Rows from block 4 of a small self-supervised image encoder, named by matrix and row number. Rows with one number belong to one neuron. Each number is 500 + 40 x the weight over its row's rms, rounded and kept within 0 to 999. All counts start at 0. Numbers have three digits each. After the name is the row's rms in percent of the matrix's.
After each neuron's rows are labels from the 100 images, of 14848, where the neuron reaches its highest value: "strongest on" is what is common among them; "peak on" is the class under the peak. Only what is clearly more common there than usual is listed. The data: patchworks of several textures.
# fc1: MLP up (model.blocks.4.mlp.fc1.weight, 512x128), inputs 0-127
# fc2: MLP down (model.blocks.4.mlp.fc2.weight, 128x512, transposed), outputs 0-127

fc1.413 096:520480587529449448508546456478510560494507537533513469515490523470481484491511476605551470568448504533544469477523572489574486472545460488554509496486572533479538562529506441502536567448433500481502469461540566423489456451467527475462534490528489465468568524541505487482561518459538525484539563480495455547494437499531487500480535469485570576500475546464526586449540454562437484526537
fc2.413 131:424541453537444538443495470477511512469459476504474532498500522498495527475490498490487521451514512578439449560570565485508586547492517529472493523514518434450505513584473431504435522457509572550482474495537495491548396509538519531486598521465468510439473541551459528441542508485490581471502506487522497432558445494574497480485562502484510516522560584543451518463440470508501546487485
strongest on: plain; centre pattern: plain
peak on: plain

fc1.111 098:535515578569547531555482473484435552524553526513597441411501528569483477532461534528564524499535454446478465464447475537535452583460482497564521534536523521497482469569476513577517475574478543508503546562528534526600539556486474488496481518548474524512490481491567486554467434497492535498461484533520514525508471522527495489536505514564514530472576559449542475547514485573547512496494
fc2.111 088:413571436541517415466562472501533449492516467519451566548468479465490553425553511479517519536555510521513522521542477474481518473490535538502506435496464475498494537502550528466470504457473529483446481434547498421405478477504497593525530536457520485485512461499496530486521613516529442534528506502512461460472474447548511560503502478454553495574474507486558551419479505476439578546491
strongest on: yellow; patches: five; rays
peak on: rays

fc1.104 090:497566510444499496490491459465465504407490498509506505453483471440566499476467498484607519434452513572464443505491476528516488515448469463503499556489533544532438525489469462444511516437585491450444449522436530545515487463524524500492508481497567465490480510522490494540469501414446497514458507578468542457569481467484531462525554488493491577560470461480536460427413521437478441476434
fc2.104 092:474473485493459481522441574556522520523454441529460474466514498525445531540520533448452474584505482474505523443484504456469501437519493467513488468500453466478531512493530602511487519547398510517516554494541478521457508564479425504554474498525477561513546594483508464471482503519527474498526490497478463561443551540572430443442501464550512495460483450533418437535571473509438558535559
strongest on: plaid
peak on: plaid

fc1.259 100:605515496510599481545467464515452530475546495503507473538494550538429477475497515468522520513543558540475462479515399479481478497497499531558534545521399548559537499477488488438592501450506543509547531562522490484470485492551488455524556544546573538503596475522425483506532519562495554529515514496555505578536526596544502521471483489457530466542493501455510525475475459506554528483525
fc2.259 092:471459562542503522388488458430540447552557544483485493508447560550515491570550498522481508473475452491552460566466505528472511408503499500426533504540519522494395513475491526554515479582489501474454498499452425556475480459511551510455526482488435533503462457529498486455476446475485513548493501486530544510527611532486535464511491473433487524491520487473515557501515510616507518536444
strongest on: plain; centre pattern: plain
peak on: plain

fc1.210 108:445501519457509448489550582436508453495557477545549499484487449408558491500488521494489444502516507499494535525551522585460514474544498506516516474509554561471532531523527508492437535488503514553414453483514553475544506509487447454567448546537323502513472523446522489501447508476510494480482478482515545466544436507511482440449471520534528517498521431506395478514458519534496450473476
fc2.210 100:505482505477541494486502415586505557509480584451471514529497544551448489474519514496463531457460425507491478497462456470521507556487467496533506503517493464487556449415510527498475493544442406472539511427553451576480499458531471452472512514488558498487526497554513454560520466552475519469493601493483479480515564552441510552575546512494497481506465551437603473557517460514570500495447
strongest on: black; marbled; cloudy
peak on: marbled; cloudy

fc1.414 092:485386499503454576548505484508498521486497474417465464435513507504532529507515526534570524514511483491534509442456558550537469488494522540549553514463499468389496522436503459538397475481517486542452482553520530459490460492575423472491508453526484558513479490424545504456525533430446505500472521470443598492518468507474520508511553521518494454530480475518444452493511534586514484530418
fc2.414 099:488576548537502488506550515496532421511528473551601519526514456486476556539563528499464541517571524512438507558501479500505518467540455504521542514514478498512481470487508598456531467543523441480582429436540466534577533460454515482532456506507475508538567453501471456517477457506481541434517537510528431538514547461437590504553502509526494571510469500437543533509443490431554479446513
strongest on: cloudy; furry
peak on: cloudy; furry

fc1.361 091:483487486454534490477526486492534468574530553466471489566514513517473528468513470585546512499460595559522524427548520411418531432489549504491548547550478548544502505506517530517522506479476453522400443581519476484438514495480483466462513416531499494452486471515568489574507531526508534499501491541535506461502427495549542508487459413455532512445442427516511447439486478484516460481550
fc2.361 101:485440510512415534515468516515464462463494465568485504525501537510456562514499441580541439544593457430470560513533511400547553500479531503501467513385477448467481543512462484511510464544511453451534491459519545512552518467532527536446557511448488511519543494499470525562528468492405562509509582487534483576490522510511440550417518494447488477481533533461471491496529462498544509475507
strongest on: cloudy; plain
peak on: plain; cloudy

fc1.32 107:474443485511503484500549535479521459509493469461511490517428606539502525470481452512461554583429505531484477536474510532469511525495511495491499545518531483549466479576399502475469530438463482480505523412536462461495514393510552504509453532563529482454467526535445558465509467477585493490497581473517493427478463472485515498562492568430501532434526499566549565456511441511476467468462
fc2.32 097:448476508585442492578521501468561561532451459508497543448573469469495508431559454497602474452457548494482461393527541534535518487485515455523489487506513509465498465505591472513590547575494493590517529517498576528477443574462510425474528446490458461470480532431471438538513471446507559453524470538519476495511484524498475527496496481499511513504463533505479453504488516458519454518531
strongest on: camouflage; cloudy
peak on: camouflage

fc1.181 113:457452454481532472556455489521489493519521457468519456531493523456499544525503487534521523581494427584548546504567435553504624434491481509534518455547509480467529583494461524534413484472506458458551509492518466520490432542468500459514538518533474514486493518558502482481539551466552477505497472419516542498611556491479565588515520506511478499543518522472546533469462553497492438506570
fc2.181 116:567584480523486408477537494530542494444469550522490531436521513495532387468492521455469506469534514390501451493515525538480519508519546575456519505526546528455497548502535550459554554565498539523396488467439531455460481474530472545489530488479490452497464554520528499476546487530433499486504504497516451492397417472478536428559492528477503517522489526554498503452530452481496565539501
strongest on: white; plain
peak on: plain

fc1.237 130:513479500604461523488500580523503520548501460445560532508452484430490489584549474542494521498515518539455496523565541540536520533459441463507545496496605465427426483511497477464486488479536483515499470463479501502551551408536460509468511515464513512463503575450473469484515501500533525424543438525536508516461403494460538590525524428510440483445500524532531537556537443459482472524476
fc2.237 147:544562465512470477477433477515544466524521526556549499405504498535522532502510463545501495531424506479505547413479475496537447475410560470445492529461470490491536445494441512462466448519523444545502556513525398484536495515437562488455461501559451557510477483494532468498541475532553510493556441455517507443560516563476507463495503451478571558480535446481561487545471474540446517445564
strongest on: veined; cracked
peak on: veined; cracked

fc1.339 087:475512497513536526554575544530463462540508433509520463556441580536456564473554505552547534515494476498495540504487431546502507453500541518532563546486473555513535508498490503458469438482525391515543547516502460478554579519447432468472466559439465484490486506475556527491592465535473501410478584535451484491477461503506457484507521539434490528432512506435486526461547471442456520515474
fc2.339 091:467531485568485510394482488512549480485516487567507538500535417385466463534486501498460492476508531528526416527482484498470439540458486498487456411458497447436434547522541558453501535501440532542436445515450523566410455515495564538460489483577509544492481466505431512511503546520530528502451490487552484502473493511493535538512503477480520514513467480526448529515567536514525501400563
strongest on: patches: five; cloudy
peak on: cloudy

fc1.373 134:555558557451525514504477475537481501471486509454507461500491488471510475502548500473509464473453499436572536380513482456557508501549424456487489489470593516504534507511552504528541470593544491567529548480544478539576515427503573420510446561523445497525544552470438539444484487539536515477476494480422461453545442486502506497493565485494432505524538537459537486465472459470477545450505
fc2.373 091:529500536493541486539507544520480525471521474505526553440559541532558546535499581466534500522503518531463517559510511489508457491520521487508435520484449558460411520485448475498471549448426529431516448500452540497462605603476412517476554457512532490540441534455571471585479477520429497474534511486502509533477553504501505544504425555538541516436567508512517531499531519533493416507496
strongest on: checkered; rays
peak on: checkered; rays

fc1.396 096:503418535526461555525489466465462527503543451484469463503507465451477470449457477424437386552520534488503473519541483548431542501520512488502549523459547519616499458500475538454502500453467542481517503497514528534571506408434551464473485527520498405460513548508533562471491436510493529510481467525451581491462473544554534573576482526522505560475553478466520505485472529533508555510508
fc2.396 098:465497496439455489563492478432525592518527462491513472505475571462516527484520560468520546449524531517457452481488542498504459493501575473498493485515567524510468552477495514551507549499463530535511533501506481442490406611487524480480483548481516540506441462518487530494456562537472431496577471542569564527547558517442501469534503518466436553511527550534445435482494415468488564574557
strongest on: white; plain; centre pattern: plain
peak on: plain

fc1.311 108:528438571436538506541483481462459412477538515493565536457523575530498557555533432460530504537521504561456478448468472490501515475476523487468514522550477523495487482504529488455530470495571503492603432532483502521481493459524432490531473470538471499504461506458475500455430489471548449570465552548495530457537498589561548453519440545533524475504501516521564469471396492568495445486440
fc2.311 099:511546485518487589476471437596540462490511511513437452522500429562525573550487535520460474444459433474535538517574478526504529538564481452485504544410437485456474506508523518504450498544436525483476556496494456509564552536457518480503536445529485526551533501496466511550493456539500541556500485447474451533538532458518458497533470511475544489537584550462474478478586533467517507435584
strongest on: black; rays
peak on: rays

fc1.423 077:493533473456417469550488466473505495540568581517470436475482541494547515494549530550492490461464464507498487554497500559570516492418502511485497550441516498532422498600424559437499518471432458467505521515536530514469543515528540521435473553520485389437498564500493466538488508501546484485557458537554577457528443547487447491532535483453523535482555459460464517440490481494477510544513
fc2.423 088:450498483508466555464502499507496506463565376492482528487543549481515474485527466477401524532475523526484477537552485510471444476464573468441530451538496499487492470455523494465518555500494409527466558572543532550466441450552531464540508506498572552485441440539468475449504580402543503546532468525522525515500506520537541547447500470457515435518520439445436520556527454486464482504484
strongest on: white; patches: five; plain; cloudy
peak on: plain

fc1.277 117:512437536485563458477542548484478522483490434486508624447519445518476555538468443493483487423518437522500444557504465509396518530470543535522516484456449449522491528474488526448528435485504513404522465448455487567487440484538424483551472542519486530535479445488503500526496506481531471499469507544498508487512481421515572538538457526531490469401484529544455472524437444511521445513466
fc2.277 110:443566480485484549438452489533477437454583556497551387497463566507482530495518531462488495562485508538463539467485468500488504504526432496462471453588532558478493427533518544549419508540503522565510507554494475476517521472501492540477510498481467530471504483552483552455480524520483512458450527449446463455570521609533504415505437496455541530517509532426507474487449525506480567473537
strongest on: rays; checkered
peak on: rays; checkered

fc1.392 079:457544523481502499448504542524515474473583498474435447491545431515475516465468509568508566518481446488571518542522494497584505582488485560494445422483523546578405509523471475517493484605506582516447457472534504475483483456489534457535467448509432502551502542467537527518507542466478504501399501474459521479530452500514484444509479472462512519482477596507512574542521445453481462526493
fc2.392 080:546478461508542472533498511569496543514502513514537537481517424502506495543519480499514441544430551518409483538495561524534483485506509471491601502486506456452566494544476542452544446502473489463449433450464498520520616483491529457482473472545478547521488498588556503504455505516486494521569526512544549525486556468505412463506564541507567460534457473559433453463524561475438531516566
strongest on: cloudy
peak on: cloudy

fc1.440 109:570425538469523480531554528516446484501513474493488492471484558524499552560424485483512452520548489461479533506491512512535508522550507528414528486453507500449569516484414474395504515439547405430480519463466502497491491479440534468540503535526457509452512438487508474408515551474530514515488523430496546528443436484517551544519504575512567623496545473478482483538529508458487469527476
fc2.440 098:497475538497484458571553562447569489546451410445442486475522476471526504462478449489452498502466579505547467512439540520526503494444494495587474481503494485570587501554522525561582518568480524529471525418464516494465462549488580499500485486492486451479461541510534524522490486508528455481524513582505467490525440436463452529448468427511487462460482413552482515445487430529485500503473
strongest on: mosaic; camouflage
peak on: mosaic; camouflage

fc1.286 108:479479520492479608569570510545510497462525478482463478470443435490459496476483470507561570531512520531458527454524450530521490487478468588503509555376465495538543558555447465512518465541496515530456507509406526509535426450473514453513505504507474474491510450490526487545522486459467496452484475551369488496456550516516500486487552492476479502416458431507441507477471504467451515522429
fc2.286 095:417489553510434430500549516507513487477502522520536455437476471433452560531466512429487520491536540443469522585504519469515519517486513494579455490520392465479436569481530529454501493480443523531470474538511505492413489481465459497505494523524482528475431501472470576483574391499494504460478586499472461496530491524434508489462504430558554513491477483461552531537506510483428476536438
strongest on: black; plain
peak on: plain

fc1.394 092:512484470475505520525499478513470482515556518525486486483518602440408441492583453450448518524449577476543531406526484434498493489505520490467468443518489593484492547540461502501500542427515468525549495540492510503511472451515503419529492473499460531512433508503419453569492489448461507596522470468514502478500480447553540450522470586428478486473480509442566528510468510557549520466527
fc2.394 090:478552555511422506547463497462554488490469482432465488541438457535549574489503495530502475477521490532511467572458494530533494470497484464492495590440500448571455472413519527467510500526517559471449494464540463459470522529535475510510516467491487492533551461521549496451524541545565519393415476558490512559473529541537399553429517464494530533510545477579465458529536512487481451552514
strongest on: rays
peak on: rays

fc1.302 090:505525463535492462468484515495498492476610437520475551492480446533504516456567536510483423560412588513475517503433488460538490544513442511528520484569492507437505471474514430486438516562512525567495554507547482491494490558447461486456588475516459466528519437478498464492477448541561510458467512494428515476533495489435508516524530544459475457497429484606473482517551478435526484517566
fc2.302 092:537498481528441538567533502459495517536440459539508503555528480469591451508496443466449559529529418430500505500484486479456491438422513470529500520424469498455474457511482541523525546459488532515498515521485433547517492450563547497466504481510413599502565586492558457435546482549437458492513484503505545533567545540570508470485528481489568463459549562484483471504509484546491462510523
strongest on: white; cloudy
peak on: cloudy

fc1.197 104:471496491536478492546490526470523491541485505498471521474480478496488492530519484532552552584550535487503471429498531468454553542530574445527563584560474488459492554412439467478523486489528471531465498515478491520531565528501427498449524479502537491475480563501548443566605525499548479451531460512478551436478491465506555447537563448479543462414394474508497559550508474537475511516564
fc2.197 110:530462581449470552503478513540487481540533450448588446470474494514533588512530397521474437414433469547495501513490454535517469486508471458445484483465510499514472507535465492569527448513464451488484503528532525551556499483468494451459576460500404558474470511531453540498489567524486517463458587490448544552559508497512478539480453563515480444528489497491489528510556482545551478476423
strongest on: cloudy; veined
peak on: cloudy; veined

fc1.16 126:518489582506512506449568516435462542499527482465475528464551471494526577514421539558384449493559462541529451555483527525556522574482494593557496510440523503476573561482457516454522470492501476492448520443458519503476448542444470436506481508491496529494517415540484503518531502411503469570451521460520471525475486483483530555465496505525488545435515534517501537517550438521505449548473
fc2.16 121:493459513474598432602471491462480494537530536516542477474519401540495540491516413518530532445454512560529478514464422540444468436543479462509537485514414478533489471494491484515562453537499434507516411477511550492511588497542454551527524527522496424511486514548533486582451489523471502537578489564450515467532562516477512502486511478524503442501456510521483508536429500517552483534511
strongest on: veined; cloudy
peak on: veined

fc1.305 087:433547500449458431512533609514511485539487446495514520507538459514505476459524495534513482510474504504480402507481509469524521510489485512559605506442502584537520551535457457544498488563464491505517465477552585495487479480448453498499577627529487486549585549445546545471449530527506465516438464498491480515510520524521515463549455554495499546494443477477421529463516522556466485448477
fc2.305 106:574424490540501531552494439534497524507537591540519535509551467520506521532503589536506486439502572498489502440474507502459517539519526505572418506572492545477454559451515515551521451524485509491556469572520403510535512514515498476497485416524474499493467472533501524536457499489500579439527553470564430439526494512496496475469494510533533485526419500486493537465367443481461486499511
strongest on: furry
peak on: furry

fc1.427 132:471508493501529477486457523509512489514518461499552513521494481541467442514557543491504538542486497544471528495455471526436446470523459482497554519548524528504418411523585461522441473546449532548554514590528479506556561490523477544402549496473526498466460592448501465503518499546539498480508507500504483526531566571548496451450448409514465381571507580466453492503502512487481510510538
fc2.427 120:527554517534450458578544514487521520470480503539493586496524510488515534481506420487514468424498519514545415480471522551434536466461543509535500471470412506540564577451528507543589546490538447525510499415425511477466460517524571577576500547487520506491478501535506532514515586490481496519519457571492495480458508402515517512499430559532498518454461421492555485486517511504505497535502
strongest on: mosaic; camouflage
peak on: mosaic

fc1.207 085:553441464496514413517447496440476430576568526493461468513457503576504476470515481495517498510523519486562478505544529489451585575547468464526482500481462474533569527470466520485485562552551467448523468535451493511503517490527513450482511466461500465425489545453547469516461472508474411470498386547518490455500462512528465513518552483450495555569547611536474507473466529537521526536549
fc2.207 087:537467567493430559449534467519450390513504414424482513539479495565529466525556497595490520525478537504486510516477509509469524540462502548498490516474537526563447527533540452477506486501514443531453535532569568564438486516547520461501493505526463512488471566505476428477521456450521554512505534500556562552509493518504539465547428554528404529453452437501539518466502548529460522485450
strongest on: cloudy
peak on: cloudy

fc1.420 102:518554419458499503487505502516523432516602478535477532511481470506524474515490552527433478479502486539507432537453503528471563488519536506525547447412555516485539535473481485519490533504524522585461549545529533497514453556508477505523532486501524468525519513431552593440481565482474515509411533516462480480500438582532472407553421520433459515527450479470447491499517552497457429560516
fc2.420 110:520537531587486515502507501508484592521542606479496507574517456516476528526482449544579435527469507515464495506484469496472489501509552495478525568588468530507548537477520520496535407542528537481531502483584435522599521508490426491521399477513447528522557540530392492534543542555537473455555498505518522489476478534500573508543502524528510487507524444478490510501496564472500459475549
strongest on: plaid
peak on: plaid

fc1.368 115:472526528542437590497489450524531465453479464469567425497453535537467543463520466516487518506531462582492496557507499498574569546516509512573523554452480467497538510529458521525518533493460469568518411453552496469547472550496514538439541488536555498474515467477498470548441536464510517459451539475498517485554510534465414537553456550499592492464561510445534478461516432532542517458562
fc2.368 102:503503524434531374547560513479422527529468545571439536514517489463542456503476542536515469492501559463499468436497505555483506482440513484463540551580544496519495466499479505441538483523556495465478542534472540495450508485523507467572512513479491482563447568489521506471526429476472462580530464520503458484464468422542592503475519446613519507463460444527433500538500488482481498546468
strongest on: patches: five; plain; cloudy
peak on: plain

fc1.405 103:552479492475524441549520534411537448469544504389464517522522598501531584449520502442526535537569504529476483450466527502523552553524464455469498519492503553505471551609506531450547504490524551471472438466544545529497507495489440490545507529480476480519519469530509492455425487450545524483476486569412487447554520545532510533476516533561478537482556485465463517445471505439497427486511
fc2.405 101:434492494514524429488460493518436482471526544512538487527418387484477383541513448518488458447403471522488508512537502537571501491489501521506489485517530478449493432469491498570445549498467467552579475485450477498551541512531525380509503418531479488535530526444551536531518458533498482501561490449556514531489524484481480474493492486531509479521494580585478463502526493491500451425528
strongest on: black; marbled
peak on: marbled

fc1.383 110:504546516433497479507496473491422508499464487554514572437508492458531520483462539491470496541451529523533438435471424512514543478525501598481522464465480505487563597521462528506549471513514421526441512464489511540505496509536492497534481539501513532515503472539515480510499551495509516487480509476471526429497371462461506565527445589564514555411495493588479415530412456481509483506521
fc2.383 104:503434557536546504497471538502593468487537442494528459501501572572444528562471531527409519489512475488581514496543499495455511490457480453471453531578499570563508455473555419515457501525435540508577555509506451485527472533504567559460504538495477498492525456523508527522454477488528501478461461512505538561483598484522508464406506461494437481531484471478533502458440509587496527491457
strongest on: plaid
peak on: plaid

fc1.137 098:504470480553592430553556551490469410436559546504520472474470514491521510530536457494550529480555536453489556418568477502598528489513510535449547509469473519488497484487474520440495461521496536518474494498496481493541473473587498469498515505543486506535560512514423472464493539589505429424512473465525514532479476543531451444442428502489586522503541500450496470541513488529506602471538
fc2.137 088:515548561479432560493433516521538535544465503517489519572504466438488463480495473514521445533491454504486475554522477452422454457464487514554532566572444472519447485542619463544541485466456550451502551493478503458483483572466515550522456557530549521556471487538511506483452510458508484519554486573458494537496497505464553575514478468505464496456565475577496521458564466502467413539515
strongest on: checkered; spiral
peak on: checkered

fc1.176 101:578502562427584560527503472497519484532504483468501383493495525520528476524502577466485423457544474468509497435477502478532518590532567513526435545509491502454470535473523534565528496509518511491501497503480505533548502560502538456556512468520469520517430507495505530461501495553501424534465484439425482449529432490520442469517478421497457487569543457420508427501499585501506440491518
fc2.176 103:469567465562460480486466572518512528510515522529529551555461521510465573474483507503497546570503584534544551503552472517509444490425466498435540473436536500497531530497472501511534463557478485516514507460507526544482461493476462529513467538490552499464544432514529483495525438449527530510497494561589537562457544562445524513525545535450477593447539540572521585541492415516478532474434
strongest on: white; rays
peak on: rays

fc1.14 114:444478460515452481442443566427518500472548496478551437520509443510521482482536458513512498478501509483463523529436567481530552548467567440520503549491503512461507548569473443563493481529478468489532479489505551490458508492603450519494464510492523427491514509521507463526557489536536414517505494553411500388533526547451490471537480438485500516469526554594508507522418472537555489569528
fc2.14 103:511481469448501525466572524482485502493569470466484520460474604489477455465534483461496477538482580533488488476600507535454517475472507504489543427555512540510460458530394518483477528529529490551480456599437537556467507536434511517427517512485531543503505546478506519447538483507502497486498538501528538540451493520386481542463496464492494465460490409535477503572455438505479494473403
strongest on: rays; cloudy
peak on: cloudy; rays

fc1.303 105:469467507585537504515544530452377568506554558479601530496463448468489537484518461484494501496444492551509491568526505594439485544501476493560595524475498477476496494438524492480496473503486551510579519489501487509530490575520511469464483484463557479502492467526515481515596518512508585481518467478531460557484490507532490501498486557549546460449490526522410533457591473542531487549545
fc2.303 100:502512471525458508458444567615544479458480475469424491519528554447535456488521554470522523544596534480490578491488524499492517536445549474477524545449507511527440470498482491484481547533490497426449511491526471496468575493551479515555498521515494467441513486480509541460527458483479463465475489488444495550521539566538497494525547427343509508523552534516555446537470566494546509463454
strongest on: checkered
peak on: checkered

fc1.479 091:461544494442488480401519482524513536586509422510518495465479495534518529400429444487533500467492494485504522546557498506536457513528532442524441508509514516530507593503467537512553489511496483488505507538547492494503521525463526582489567463501474523451588491458414574561504502535447412567494527547476567455531498489505465541469488539467485569552508533546539506520533494459473528411450
fc2.479 091:550477536508545511508494516421545484443420525521524512542539541512477465579569608551425483526505549542477526547481533467502507468476518549510528485427481507524554527494463438512459446485495518511490495450515452485472471511510492477493508614466521560539477499516561497479592507458511576508475521437509467553419461498492477534528493395501548512488485496426477462494404485477519495527452
strongest on: plaid
peak on: plaid

fc1.349 119:473497486519529512505506490479520443546429517519542519517450471515477545495457476488563556403486472523479526467439432501476478424467460497502479537522529582526578477516404515518452532435438516539449565448485536574556422501570492521473531481484492485477520501551511485503491553589444529487492495505541482497503548436499456448577440472438484566536472479508503459497540506527563536521438
fc2.349 113:547499489504503540568448484571513533478509564509485492560568512492536500519465464512540453548504512468420450526573554524440475533516489489523424494409491464480473472474508577503415414430452508531504478452474474535476479537425488494528471506507465406506501510523496585577528455530557517545501483528581536473501470501527573544586488534488513535530492470534482453443522510511534547502482
strongest on: yellow; plain; centre pattern: plain
peak on: plain

fc1.502 098:505393584487519543498532564412488543425502469484539507448537467528505557578434497558508491481457487498484485514505440496526493539529494472529462540463446557513511493483456505463453522502443472473531490448474543527494462567550494438514555485561454459501419477537527500512498462588504508583470528519415484485539540538536522482495452516497501485472525489439530504479423584490561429508479
fc2.502 105:519549425463524525513489508514454460526524583539577470457523568486517453487531528481429597526519536453518578467440482537486513502543589474459590499533554476482462492438510462447515464568529550470517493536526470538517510472525466468458411501497608510506502517537576468516472440496561457550493517495525517508509433471542500486521504520447540476542564505515479484493495455550442524455522
strongest on: rays; centre pattern: rays
peak on: rays

fc1.481 095:560461521491500555520484427518533488538528525547509523478422513457439527516442470501556533534502494469436561471488489408535532458439568541510501449492494452456472483471490565433565449574514496495550492478531508471494486481454523542540450482526442526512489520451458588446485498497423474485475495529454506555522562542523535472554565478595465479496471461554484525492419508503542540576478
fc2.481 093:480534492405495430501494518478440519445515489488491493521527490506599529482539522498440446506508491522545414534554528518485498501579463477435547543552507533544510483570567428522439504470493529544481502540459493496498535495501538474483506485513513454529526418494467366472488508470573470510522484470459509429508461448486433507512476471431541551496428522455501482530566548468423521479538
strongest on: white; plain
peak on: plain

fc1.270 104:485479556545478506468486474462499482470567452516465449584496519482573469481588497550500497533504522551510487394414575472570528489600529508504480511494531515473469479483479558488504551466467542474461471479517485486534475414519493478557471515497465422455468472518460475422530494467558553436527508485508494446499581532549516447512509491440485505455560574511522520467498443475446550474548
fc2.270 083:492552512485506487551520524552470470450500511516454531516450431491430487492494510452528572494534489420443437520514508604477526490547391473456532492480527491486491532515490479516498506565452538553487483563564482505529479586511441506549531440502541501516560442454494635510514531495438511494491489515531513552542540501524466455503460496509452422481480543471469542434527446467462432516515
strongest on: scaly
peak on: scaly

fc1.343 084:543480510480522516521528550549473538452443526503558561521558462482549549457559456568573499474428500490471515543425477466454492485538519469500553472510511490557406500488494517557494465551532539470482519425514532509528470481532476500513489446453442477482475568390478556530495499543478485477459517531482486492472550491461498517508426466434486498537478456401546591538564511530446512440521
fc2.343 094:525469561496499474454503511469491439521556526500441412493465459612464494505465486498435459531579516499550498485464467483469510497471507501488508521473448521501551546468420505463526475517461445570530560611499487523460557513515486433463501512597476513463499417473456478486442513444550504548539492483516528568472524556540519519505508504435486432490532580562463477444440484499469465511505
strongest on: cloudy
peak on: cloudy

fc1.324 101:520504504522439530462494562616508488590503487418469520527495588510503472577477477580548559526506543552450530505510472481463523453509515455460546520466539533499476541496419553492458445467522435525469483486574458485499557530523470429500484564541471499525511435495450475496492442539534496559489543513520490429505491524495518476506582539465549551504473525416535529477499533541502436450481
fc2.324 101:502546433496501431458545512476471570456476527576555538546547458474517511458485526472454500462542482492503509536527558554546466530577508542510478510474498475495482546561565478442500583506441515411484504530465510462462482512510520475546516493482529371501500463508482439482520615566496497468513486455502444491412482433459495491545465499521453502559519463534537501458549453490466464476557
strongest on: patches: five; plain; furry
peak on: plain